python train.py --encoder_qk_norm=false --fusion_encoder_bias="all" --max_steps=7100 --epochs=2.3 --warmup_steps=210
Rows from block 2 of the image encoder of a small model that answers yes/no questions on an image's attributes, named by matrix and row number. Rows with one number belong to one neuron. Each number is 128 + 24 x the weight over its row's rms, rounded and kept within 0 to 255. All counts start at 0. Numbers have three digits each.
After each neuron's rows are labels from the 100 images, of 14976, where the neuron reaches its highest value: "top examples" is what is common among them. Only what is clearly more common there than usual is listed. The data: streak pictures of flow and ridge fields.
# fc1: MLP up (encoder.blocks.2.mlp.fc1.weight, 288x96), inputs 0-95
# fc2: MLP down (encoder.blocks.2.mlp.fc2.weight, 96x288, transposed), outputs 0-95

fc1.248:141116132137122120091131113129128114143105105140137164092142091132125153152136162096146144169126150129163144116152115135163096141114146105088147145162153124125159115143114124151136146107152139078098143119091122131074161156087134140105145101059105153116150122165102135162110150131143099175
fc2.248:127117151153147135187152106111141097175129150130159146138116144148074101157172096119123127083111133127136124103119134153115142122137120122137074096100134129123161131122121151161133149133120127151146076125110168118097104115132182131141171136122063130132112149136187126135115160123143132114
top examples: high contrast

fc1.10:139129106132141115136147117130149146117152111157165124135114135095135100119150132148106159122100070121143145133130110098146102142099121105127119132144165146151129172136111111118146126145121139143155126108106181176154135178128151130107177128092071154142144142127179050130135124125115152166
fc2.10:139163091085136148156117091137169105116095115110157159108143123122173090112073150171112175143119105141124122117120088115107118115130132169118188144098094087111138129129109120100089102134124129124128144128161146125176141132146168121091150148125138131111142146101107122126129112126152169138
top examples: turbulent; pair of whorls

fc1.128:169153132177104127128151095143112134131178116162105147120153117086115164135132137091103130160134137108138141125129129142136131165148114082089160117127133091112167175158137146132132129125125135112140087123136143124067175132127112162069113098094136120136141133172136145127119135130125089169
fc2.128:127160133115135150166085131089143116138114102119172114144104176111082164131142097127120136125115092132111128129118141141122155144156132134120120112080170157112138119109109133152145110097118107148109095149130140167117125150116177108147201163147082132136130147153168090120116149158143158140
top examples: high contrast

fc1.241:153117110132101140088151125133140130163157143140112148092164162136126127159158121124133129127145167130132155123116104138121133126162134132111137163134110158149109049147100109128122124178143155098114083082100141090122158122110123196146126067117144138140142143147139149118086135112123136103
fc2.241:113097143117099116103130128112100131117145108142124110136123156141079136137155144113127108114188134124119151145132143154130168113129127138153109112089127129151086119099129143164079117141131120145154058143105144131194098114116150165190126086162153142124148152132141113141170119109159125113
top examples: turbulent; pair of whorls

fc1.232:132161138140097101118146121150100143148124123145095139129125130127096137126121149112156149112123132152116145124165104148130084134157105079104133133157144124091090109127127140138150142126170144104114135107135091124092165182144112176143096087120124133075165105177165154165111161121132091149
fc2.232:105119169129107097142105133128094140131182135129138131094124145129090124129162124136107130085155120112148145140099132126147150121116121139129111113100124107132141181093155136136155120176091127133132061180084133091129132140158137085118181125117131161121111176129177095141140140129149138117
top examples: high contrast; parallel

fc1.193:173134101086142117117148103118165092138121110131164152125145104137158129116122137138133112164158104132166126087139074170112107146140150147087153156116151117182142100165065090141132162115122156134139138098137130134088172127103174137124131141096124114103139130153129127118112141162139135133
fc2.193:144133141099121121142130127105135084114126087131119163094088171159109118116157143097107146094091110087114117087142098106145147135128159133106099115126114164154119097141130141118103187108128150119136088117114145123149111180144159128139158116152111154115159098093151119161119179125096132103
top examples: source

fc1.89:142117124108140139111126081143154134154149127135100126101150150150110167151121119121155117133168180141151116105119118157107126117163113138128153141138134126117119081125050081174096119175133164150122111101123137093111123099081158162120094102123139127138123179142088143115118116127148143124
fc2.89:119110174136107147075126138136119132119121133153086128125124165154063140155158135095131127150188147133123138124148141137117165094149115132153119082120152180130145079111119137110116114123156130153132096121109126099150113070119157157175111109130185118136123121115122135109153153148114111130
top examples: turbulent; pair of whorls

fc1.2:119125121110123116087083111139139116140127133147157124111122148138114166168148129135126162074100124129130130125128114161119124106142129110124149116143121121128103095129117108163097143165145163098131093168128084078152129140089145181162157063115170118132135104100152159110086138147118156110
fc2.2:119132139143117103053132135142125143107192126169106098092135173141110111156133133140158098109154206117135130135148146126129169092154127097120111120149107151098160117118150132116100126160132109118104110147130128094182117119142109152139110094141185143133113152136138114112131129117122109144
top examples: pair of whorls; turbulent

fc1.277:120132092136132107114132133102136137103148128129164132104125138105144074134149139155110186117072068141143136111128102114144098096117131088141119125132141120162141114123127129097120151169130123128166131125109182154166117158113148127082174091084129169128144141112169088126100127119140119137
fc2.277:139108120109120133124110115122142093111158144137153121116147130087187082128094124138134111108164135148114096116118114131106129133132132135114191140091108086101119128098140118080086138143095141142116171130147101149196158125160164154090110150110145148102099153102155110127143135105114142117
top examples: turbulent

fc1.260:158107107161122109073163114122147138107118122165127105122133117097172126136117141150125161147093140132135168133136115105159100120099099086132130097163124085163151126136121120125128108125149146142140135131096159149101143161110145136050151126065118177141147116141147101107113110111118108151
fc2.260:118125125109104118149094101076137131130127115103168118167098148102180068135112143167113108099152071120117107152080134126147137133143100123124156118093128089132139133097125126121113137131099158125139114154130127149172130159149176146113118172161123090116118145123154079141117099143141133126
top examples: high contrast; pair of whorls

fc1.211:160138120083150137125128114109164087171112122119157157123138100143156144119115130110135126157149125134157108084130077179101092134150142157086148146130150128163138133162050090153112149120118149138141153083146136117101158102119171145120120132127105102109142135142095143127127154150131106124
fc2.211:139108139105125085119133121115147082129112087146133182114121162157112131121153153107101154100113117113114114065156093091136148125132173100114103129145138148156138108134119137136089189104137137129138092126102128117134125167132156141119143122134141159118175105105140140160114188127083114117
top examples: source

fc1.51:132133133138123123109119106168177134178120151143110121108182109120112136146113114098126123150161123157175154131129115176153120105135120122108143150122132134138145086113065082136137108149135157116133129117141109103085137145061116169107122114079136123127116121181100115098134101105137134150
fc2.51:103109132150101129092129112115146162106156132119116102126115168129102142155170122099117089127163161113136132165124159109132171107148117140153116099127130126122136072123124142144133117147159109172112068106080146129135114087126201143153138113122160132167097120133160133128115112110145089130
top examples: fine streaks

fc1.91:143128140139114139090166106110107132171144150184117124125152128085110157118165153119130159155152143151118133149132125162154141145125122065088167138153156099101139154140121117131131141120116138086120106117120101126056189111140115148120117122137133128106135125179140105125104133109130103173
fc2.91:142152158131115127149098125103145137139182132112168096163105128115126130124145093131088105121131110108121145129083136142109147130127104122119099116096154146125135137121124121137134137130104101129142068124100155135158106133138180108165200139124059144143109127152177070113119145134154138123
top examples: parallel; loop

fc1.82:161147146102135111141123122097141135123171122144151137141081100111127123122150123134059139141104080112139126117093098155132081146138160084111127135122151123151133166138122123107151145137110143131160105150115162156135174153128108115096145154095094102127122153112156042133126138151128143137
fc2.82:150147097094142119154111130123138087116088105129173140118115123114156102099091125168128113148089104132126134106135117123109111116091141155102158186133111114125146137140126112086106118107142149120101172120169140114155143143142166064087168132126103169099137112093130125134114110148139171120
top examples: fine streaks; turbulent; pair of whorls

fc1.17:136148090143153142093151126137140130129150134152143091123131138114153107129124138177129161134085099115153144134164136101179102129114106091140133116158131096137171139159093140149138119133160147123149128143124153152120130185097130151082154124073109187169163125130134106128122110126137121178
fc2.17:137114137096122129157101108093145141109158105129159124139129164081154050143119137167117112131125107132124127123082122105149163140153141124132172101070125089126116115120129131118089128122122124120146116141123134169185127122133171140117114146145178128142146153091132065133141108135121145097
top examples: high contrast; pair of whorls

fc1.186:150148146136125108111175117141139162145127133140109141133174119099176082155080154134131141146115152144180156128159149094138100125102126112100122102166129122140178139126122123098178143123133173115135120096113146126084154144115122136072121123098136145099153142145100093095136103115126103147
fc2.186:109116125161123145194145107097115182107145170099129109121114155127101099120170134145133138098137139107125140133106178129179141149121096125124126095109138094149117134091137140125137107154114126142111098127100131198125125107136191096124118167118136119145115162125177133122115102130138138159
top examples: pair of whorls; turbulent

fc1.169:190114088105135137109151117128161106152115106135157150105158095147155152120101142133142142146159134127168124100132101147128093143113113123079161141150121129171127104142066075160123149134134168126123119090113138123081159102103186156126132118092123134123149124159140139124125144140146108126
fc2.169:115139149155128105136151131104137094140128105133121169118104160169093148133162131089106144114102129104108133089118109096135129123142128099148092106113141167134152086165122132154086159146111129112146057118068139125086124124152165144145163118141122151129172123133135134125098161129096120095
top examples: source

fc1.127:138150167150129096101175138150095152151127117136096151143120114087115158139148168092148151147120121133128134118174132142142133140123104074118119094200135137099141151127149144135146149114159135086118090120100115148065138139112105141110081112130119127114149134159123137137090141116120078131
fc2.127:136134156145119127154101138121138153156161141134094125110125154134102122147193114107116142126103141133125127125097141117126128141115131089126107074108126139106185163100116117105123142170115133122143057139110127129110145120153167061134171162137090145116111155142170072116121129142142128135
top examples: high contrast; loop; parallel

fc1.36:189128131098135123143125126119177098152128119137164147121163098132162145100117137120115127168123119128152096103112082152111080147135147145083150151111147117184131124157056093145109149125110153121126155095143142135078166113121158150120125145107121107103147109164124125139123134143118117111
fc2.36:152114146104126098161102129114138090115108090136141139123140156150120104122140156128094121108107112098093125071148089094139136142119141118116106117135137152141123128163127146128108182099118136134147091107075137131144132142139148104124158108143111165119178112096128122161110190120055123103
top examples: source

fc1.58:133128121108118128117138094148161122160170142157135128090194143122132136128138142127125138140162122144183120093110106165134119141151105110117172168121130134136135077133098089158096130134132156082126104099111130113082138123098158186135103088099112107146120149160117140127082122126137141122
fc2.58:101104143139097102115128092110083128114141105129096136120120142147108128173166136128106104149130150095081183129121159096117165104153117145146124111094151158127134102131161154162110134136131130187135063114098140112152133090138148132154166085141155131141136138131143117134164136125111123086
top examples: pair of whorls; turbulent

fc1.262:134100118126135153090100131137143114134157162142121105093187153105106105137113116108138141104150126124158146150134148160156130129141143111136149132134108163118097099136049053115116124154162128121155134109129138154140115120095092203123119098122146149141130141117156123092102118113113117141
fc2.262:111133143130088125081110139136138159126147154114102098150133200107125135158145104079135151146155171117102159168119132081129160125176115156142118109140125133115113107095151124118108117160147108142138112155127123150190130131133123124098112111118182102135108124159111132153148095131140082118
top examples: fine streaks

fc1.271:123128125074117130087098126122104134156140112155132133086112178145115156117158138127117156090112134134121131100139109143151118129164125084137129153157132136119102100153124120161112138151146166136153099132101122086152129153126137191142127048147162176128152125097110139143092150143108125127
fc2.271:123118149111100102082112144104108127120194119165118115130121168120102117160181137124140088114156205146125138139105154117137181112122092107122130123117104143075131101110139123132108123149096115127117112158126099099178142120139137159119100119112172130131106161142168137119115142147132126119
top examples: high contrast; pair of whorls; turbulent

fc1.263:138108132131125105120150155104142131119174110151112128147127112079148066135165125143096111137103102119129138124128123082165105129092144092123116134094115121139152133100104128092140119136131107133133105117101191195125140160140122131063162132088123155117142120149171080123133132121112125138
fc2.263:140149117117149136178096132107151126114093116110181106145129113095206087103097135188118130157153078124141095120111139124102125147128135130136176122130126083139128157135120145103139134117106126133128187122161123169146139148139144109089130152123114108127114115118113096133130086142118162132
top examples: turbulent; pair of whorls

fc1.258:164126108101147133108127121118176103168113137129170172121152103163140136116088126103130116158137112118152092081116087167108096143152142172104168159113150119161136108155075065140110160121109136135128145095139122116094151114111163150151111124108120104108144116146129134138122145158118122122
fc2.258:138112163105103090115127140118135080142131104152123157120126163164105119118160152119132133114105125111129121077162088104150140120112167101116087116162143162155103094157126140116089188105131129109132094134115118133171149147136127125125141123153151150119162121092124150164129186124080100123
top examples: source

fc1.110:148146145135158134104159110146126159136133111161103120149134123084150128134121157160113152125092138160166136135149108116134091122136104063102141083132138118136167140128084136120172125131136166123166119118108157151117142167123141134052124124074102172118143127150132092112141114106116115142
fc2.110:133127092111158087140113123096137143135126109143184078128124159071164064117148157163102112091127109111115121128095152122157143123115138129103173108118117135138149129144116136095124104134115117125107140126085142171144136156136199125111116148149152144130134152114132115126083101160128157118
top examples: pair of whorls

fc1.264:153125091092120150093147099153158121171149130138134130102168130141116169125147139108142130143161145117169124091144106171145126141136113113109159161147140142126159102132088088177116155115120165102100110118121130110113175095073152184147119123106137129136116152142091156100110142108132129127
fc2.264:085078153145127134109127104106120116142141096126105126134115149145110171141149118087133101147142162109096150155111136115113166073145123141145109072095129158140150100128120146137106129141129130174149048126068151120142109066149156120149145110139147125122135115145140127136129144130107126119
top examples: pair of whorls

fc1.63:135122107130162098096148127123146142123146125167122138108143140098134087144130147143132150135096103132152161145163127092145114121088136088113104096170117097168186149118110112087151125148137143142136108136096170164126143166094142108083146106097101188133156133113155098106120106114136133137
fc2.63:130141130138131164156134100111143158120144142101148116159118122073179027142104128140102129129132120123138126139082130122132164140108126124112166143093131097140114123136126118102120119148103102136098152124143110169160135111162159126087148194116129115125122161144147102118153095139141127146
top examples: pair of whorls